{"dataset": "simulated fluorescence microscopy of cells", "image_size": 24, "crop_scale_min": 0.8, "horizontal_flip": true, "arch": "resmlp", "patch_size": [4, 4], "conv_stem": false, "label_smoothing": 0.1, "loss": "cross_entropy", "beta1": 0.9, "epochs": 108.2, "lr_schedule": "constant", "weight_decay": 0.3}
Rows from block 2 of a small image classifier, named by matrix and row number. Rows with one number belong to one neuron. Each number is 128 + 32 x the weight over its row's rms, rounded and kept within 0 to 255. All counts start at 0. Numbers have three digits each.
After each neuron's rows are labels from the 100 images, of 14848, where the neuron reaches its largest size: "responds to" is what is common among them. Only what is clearly more common there than usual is listed. The data: simulated fluorescence microscopy of cells. In brackets: how many of the 100.
# gate: MLP gate (model.blocks.2.mlp.gate.weight, 576x192), inputs 128-191
# fc1: MLP up (model.blocks.2.mlp.fc1.weight, 576x192), inputs 128-191
# fc2: MLP down (model.blocks.2.mlp.fc2.weight, 192x576, transposed), outputs 128-191

gate.161:163150190120182103138122116183093118115096106097062099114136163130092157164159161153101112068134145161140171171091093147135123163157145150129137105134125146102204121085141101113106096183094126
fc1.161:059159077107198127142159204067134155111113105128127094053105133120146132158146145131115163122131114077147138117096133094111120129151165104140165147116176115166133065179129178118154116137100189
fc2.161:128095149119103120141112134110105148129080101070077164086139137078133164135145134118114166135163089108124157189103131163183128106137164142129126148141144171124141123103133146176112178133140068
responds to: membrane rim (85); green stain (48); out of focus (41)

gate.260:161095147195083092127133065104104077103143086200090144170111118071116122098109154108090148195133119132147096162080136115117105188124084088106085130096163091136147185107121113093142148130118165
fc1.260:142161092106143174147100078117084135131134138082157106098126065120123117145104096119170145138140104132172121124229147127134147096078180157134194116147126119126082130108113111171104116146123099
fc2.260:070068096113133174144109101130153083156108161153144144049152159198109133110152078084107215202140114089148085175079126118149136137121094115106149112097140126183124149140138161157118137106147107
responds to: vacuoles (42)

gate.108:136120140107066109139109127112182081167172154102143163129166181123112123130154152128108161065066193135099129164104094171124160142142124107130107197111132116130130124135127142118147131116122111
fc1.108:107100164122133147056131158158122080109101159129122100100182136125196128177148165114138129165183119151122170091181176139122122110087123193149116082118087145123043179110104123183085118103158142
fc2.108:138127116131091099154138085140098069128136142158090150165099166134159097136137116118147105163073163139114058161152171099115113127119104091155095132081144127111131134132126045127112146136092127
responds to: membrane rim (64)

gate.498:090115087084103119116153084136113102171100128148205160106056147092110085122141081149110147121089127147158097177106126088100127113131141106127121124128071110091098081141119112129088164169143082
fc1.498:101102139099122101144145115134118146201106141152153106069061127117067098099118086122101167128106135086183118130104161031104141127107103132120155137140092138082096093149096110136088137149145074
fc2.498:112154134100141129119164074099115132113088129104149133162117113202122122119137097084133080115168160142137131135142125127117130140118117113140121087113086112073113110090110097098150159140141109
responds to: yellow stain (59)

gate.398:101058176069073086172157136180145135129092122075213109091119071117078125144152038145147105097127154169074131120140144148126177099105173186144118151119070163096157147093090160129096131119138107
fc1.398:143106160186109109136112102175086156132132129138085207162114118122171157123119191066163103156176055112127138121172167144235125162100113108166074124133091172174120113123236139143102156137139152
fc2.398:154147157162082104109179161089157136165172107165159130186090093095166123155093138107186105202076176127145064058129145088114106133117109135118095159171106126065100120118166167090138116153090127
responds to: membrane rim (89)

gate.433:114113149118140111055140194153138123141120129070088179158117114137156161151151204078159144130101125097175112108082107132161091177137122134157121178104147172112138130130182173061078132135148097
fc1.433:113169174172076101139114105111160167137125136114142070179085139130175090110114058139123060171133101122074103118147126140139158162168111147085119096096122099093147164115109098073148128115102119
fc2.433:118107108121117101122077197086165085129170123173143139132154103217158110156112172156115189130065145154158155098131116154136153111125090224125155100138123109137122147147140159105103174083148149
responds to: yellow stain (47); membrane rim (46); fibres (39)

gate.91:154150145168108064117121093145161077121100141189110140101111084120087137105125073128093124117137127152161138142126101196121152125140065119150083177165070085099111160108102131007102174124160074
fc1.91:115111110052129149098124100202143130104150127070112141167092155132188107145128177150119115108138082118065158168171136173165131154099186116177088070123144086154164115075149116196121172120139122
fc2.91:101120114158205159148153135119123151125183089199070101167102130122130118148139205144140108199168146133161067086152113104067096109127100120147082121091148104159068156134138115132129139142107178
responds to: crowded (58); cells: ten or more (58); bright spots (37)

gate.168:104113195150124136134127169087147137116130133188105181135091087124139112171123108150156160149189152154060132105075132132139127092165155124124178114139124128182149164188099135146132200153142124
fc1.168:160072104187130091141150098128167122127218140096154149117095147128141111102117169098119094100213082091122122147157098160133153115106106121123157134102133150094131079104094100255195080124129162
fc2.168:142171163169149185115166162101151164137112139119108166145126134053109122139114160125130113094155134186102170117166148158117143120121118146130051066122131123104134108130162119019116139113179113
responds to: crowded (60); cells: ten or more (60); magenta stain (43); fibres (37)

gate.315:156073112110120121160163128097115070136073123155163035149148121143080114139125171132137161091098132171137146166118167124097090161117192098102187148122148116106141153089115053113113127088129110
fc1.315:128096138069159127113157099178115105123118136071173028166103123149180133090118063115140103156135131154081159137135204110118110118078187101137159160109164134086102116109082114102045127142105169
fc2.315:136083146123114122092117094110160111101112124083149107162095110255188162117126151096139088168131194132098112125147130170149118175085108103115094122128080132123115153096154147064136145128141176
responds to: magenta stain (88); out of focus (54); smooth cytoplasm (30); look: fragmented nuclei (30)

gate.431:093112082089119126143142114130126070120187139096216105117179127091123110158149118176096110070077130121108157093103138115141153079199188144151154098154154086113120090164096113230103154134124157
fc1.431:130139064115139090096139094154156107155101121116129067068123169113159115125083107135061099086073073116138116092134108118175145121152148167066128066192110061115111157168146140188173159187109154
fc2.431:093164051128141122067137084147143114124163123139212121161108136228152069140088153156118126139149116135100124121141137124071141036113175147096125097202103127123113111146151122124153176138120132
responds to: yellow stain (53); out of focus (40)

gate.196:123200153107152110160166136153190138139104124228111136108107108125104116148118083125102121104141139175119150135132120142113136084156103119097076174126116038091129172097125121140124140154130118
fc1.196:150155122137128173122114142080098178136157160101133155107197133144106149179127154134149164105155102130120156095132101100137145131105147155087167115104143157161146147134108106191150150137109057
fc2.196:090137085114135165119093066120100103151154128139147166138158146184126141149112095098130190164175190146082131176153127118130132082117102130106152118102138192127130145208106146130144187129160112
responds to: vacuoles (31)

gate.277:127104162102142151149136145176135133091077055146170081157133138129153140123093143136115186069086087141137131138130146169065130129117111168158092118101092131145106179088133134129030102096098143
fc1.277:113115120052126119104127130103147149114134115081130099158096143112195122115158144146151154140144141121169116155159125127057107064108211101122106186152116129133131090123122136181164175159114067
fc2.277:088144127142144124148158103178138143153149214169169151134110161084129193112096190106132116166173098127143128163151153111136110108092100124129194128118128108147073133146153154114119097094143206
responds to: yellow stain (46); fragmented nuclei (43)

gate.517:183134152201088136145123188119142153094199170163131097155125154097160139092129147154147110091106118185079143075109101122087146108172130092101138166105140099157164170161117064159126043159090121
fc1.517:112206085152137125153163131128104084133116139204127152153135151118111138115137151129135076136118113147113126139072148071104166116194136130123208158137101100146109101167106144162146089188080172
fc2.517:172087133170107151125156161168105143136120108097046132091085130135098116148139103103144130129112068138094111141087152138167136133111168154130099180129106179125127133131099156115124131148099142
responds to: magenta stain (43)

gate.376:128139110097145140179090064128098085116162071225160119088092109106165077131141131098127149105104143133124195173100153151114138141157222155186173128147120093160131133130104121151099151135123110
fc1.376:100138145132182191149095147115105140114103126087122103244119130132128142105124166197156122163062170153112133104109149125107089134135136132163151088120127162186187154148114094099073116082112125
fc2.376:099150115113123124200102090159137092116104102117174109071138098016101122088153075088141105094111145115122141189162151139164130117141176056139144158103141118133174119075096103196144148086117164
responds to: bright spots (48)

gate.157:159148145215057133132099183144116164143135100131130149174142113104145173116134030104211122126095142179095135115160119145112159094190154073134092182090067132085192169113129144132102088101139113
fc1.157:124105093079178156072145093135153140156147138167062115153098129125077127121136122181102050139149125165185149099157096124099111149169117159103123107137155136123084136127085122127147169149131108
fc2.157:156165177123190120084143152110135169149116108098059111094144087062146114123113052128129113011071142132092164139142118139100107132128147150148142162159084129141164093168106186085122102139129133
responds to: vacuoles (31)

gate.374:174091150207122133157110123125142145111109138177185130076177095115145138095086121133128102144156125119130100099124098121142163128167129124074147121090157057151146164120135131164130067164120159
fc1.374:127157069107138116052132097088105135197121130077117132121129140122147090166122183117158121149076112132180100120150144136110125191109157137192158071139137137162104119163171132109071171115108121
fc2.374:142111093085134176141171151119072164160101130175155091155096053165000119117126143099129098064096148129136163054098109077158142156105091196151139133148111144111108131147103105147104128113138101
responds to: vacuoles (82); crowded (57); cells: ten or more (57); yellow stain (46)

gate.514:181060171100132079134119119172091068116125146105145131128150079096097140075118125084106153102169095168152131202152133181149116152096168086105149145101113147103142141050084099152105076156073164
fc1.514:126146096142118160113060196138169094110123074174149104090178071114104158102143088128118154082140131163117144156166076152103121117077123105142106136134162089120177115125090056106151157115139102
fc2.514:132121101133166154171123141121123122111086159193146144144146108082084205073131200145098094125150113145113164089107111123066068116164154085117091075144117078159103117080166115093142125103139149
responds to: crowded (70); cells: ten or more (70)

gate.205:119065153124081141167124192177139142088142101147127159111126127098147133147115155110072186117175128090150151141105117111131158108089107135092124185115075090074080104136094163171185091143149134
fc1.205:142155110174181148135130102090156194142100145130165089146152078112099164145098119119143115185135112088157094068169175078162150156116125197143138116097112165163138109075159122087140165158134119
fc2.205:134162100149098078127116166116166071132176129132183167178175080224128112132111191136088140073162162153153108135122094155179127147151136102067154157123176117122156172123165135129160143180126153
responds to: fibres (64)

gate.382:159204106154182096102092145086177163103138137145150100113157145122091175084123085146108156124093150135063172132132140109107166104106118157139170072114133125159116163141114087062093096159106135
fc1.382:158144150171069122106177098135112101139136173129096171097160076132150134099115186105157120132106088159193073166110101158094133190192106159131141135101118095185156127124150109098066080197097150
fc2.382:088129134113135115139201146091122185189098187132230102195124076072046111148143169119133132119187083139184168081110146106089157157112141156109167107092103193101121138095107127152131085135145073
responds to: membrane rim (36)

gate.255:175121141150122133113119166115119106152119137167119184112113111130141117125131102139101134120118126154119112154148147109122125127161152216145108146146104094066083155163098134021125102184109077
fc1.255:115129185082167166173152108102063070168155177081135103145096116124094147116131179103121152094070141158157139119134128137151166142180141129095164147145100111073146113089119080170150134077176087
fc2.255:133171136092134177081088127179118118121115095140117132153076153064122110165113067113127068155159152159119186138111132129103147149088077137135170129103048161110196116147079106156126160108169160
responds to: yellow stain (42); smooth cytoplasm (35)

gate.173:112122207072127089136162120126140147111181125081129113118116103094135132104119117137178097159126151104149117139184135123132135115100122117132082177145178148063092143054108146120159158194105135
fc1.173:081136195085216114149125078084157186177116136018136091138112098117084129129143070123128117149158126144174142136169122166087124094139112144115149121161120154094125174083125131049137150114099117
fc2.173:151060096151063070104088143085141128117135162087170164149164140162165122145117183181147103192130098151125162195112099159140118074135154127134169091160127140172149136128146134136104156105097132
responds to: magenta stain (74); fragmented nuclei (60)

gate.259:182143155168065130162095139188083123107124102143127179132143090164141131118128129138147108094132109179121158159142105166132181146135146134171077188081075128118138132079129149139076043108142169
fc1.259:170151135129119141169170155142144184131093162088161103148119088149068125159150101134119133123121108196124114127106132153138131126123159090094137160071136124151175161130126148122132092133116115
fc2.259:081146099119119098131131137116166132147166134131121136134155107255109087138135145144101110092156117152148122114135136112127105123107130138074137130123127135118125164155087104139171178140128133
responds to: bright spots (30)

gate.368:167152070142112126103147147116109146149132138117159126138144144135115114132132132102134202053056115143126158129082117144134158162181118115144167152099172104142100150158172145155062110154138084
fc1.368:144138102082131128152130161099112164148129111100107173174109090124093109132131122149131038176121078152162163146159062137163103175172145100144105095113175121121136135118134114150154174126110136
fc2.368:088126131132108099155122195161134146146149142095108156070137149184201162101132114109130130078087083152134100185151169105127132139137129137133152152159137142177063146197110175171121100146098189
responds to: vacuoles (41); yellow stain (41)

gate.294:147114167140132133088147227149156155096175095114139157173173141109084179116129103115085075065114110153122140136074132136119105123141184074085109169101142095133156172104073096150150080130110157
fc1.294:138143152169132098141162127146077159110119089158068203113101167122163149079127178119125111142212058120150174196059143132169144198150135113123154090140118132156129119127136151137116113181121141
fc2.294:118130134161112120149161181210130114117153126081165099157055138121154081165130159109123144113098123142087165069137179131152122063133130129114133162118120136078125158133059122118117140125116152
responds to: yellow stain (46); fibres (32)

gate.535:121142059129117148138083205099164088100122091139178059157172106130086123124139079153060154098100159149128111074045136101167161115153149176122169176096112072130211127136065168171125071085133102
fc1.535:120056120132139116149152128099123171139142109120100120044143132122117054097135118120137168054070091114198194158116096135096120153153142124135197109165130118117160125177052063137124145103124167
fc2.535:185092134142072034110112145037139115147121117143154139120112112154144139106133061096113152166111121139170105132121109129149120148099089152126139081110093133095203129131165122070138128153139065
responds to: magenta stain (45); long thin cells (38)

gate.509:153135094139103114141133158173085099105159090092146175185163168124171149110100171116144119132122101110133111111122093159102139118134058068131097088110166117102106152115185091123101115188101137
fc1.509:077145095127189123076147132173131137075103097164106145130119155146150121138115234135158134121209114133130185195103112135104119103094083175123130121079204138176126140108129142209108196121103156
fc2.509:145128156090128105092128155112124151148150134102132052102157166182163105133171107081149176079088099136137178093173171146110098142125190099083123202182159156139128074105104153173145160089121136
responds to: vacuoles (31)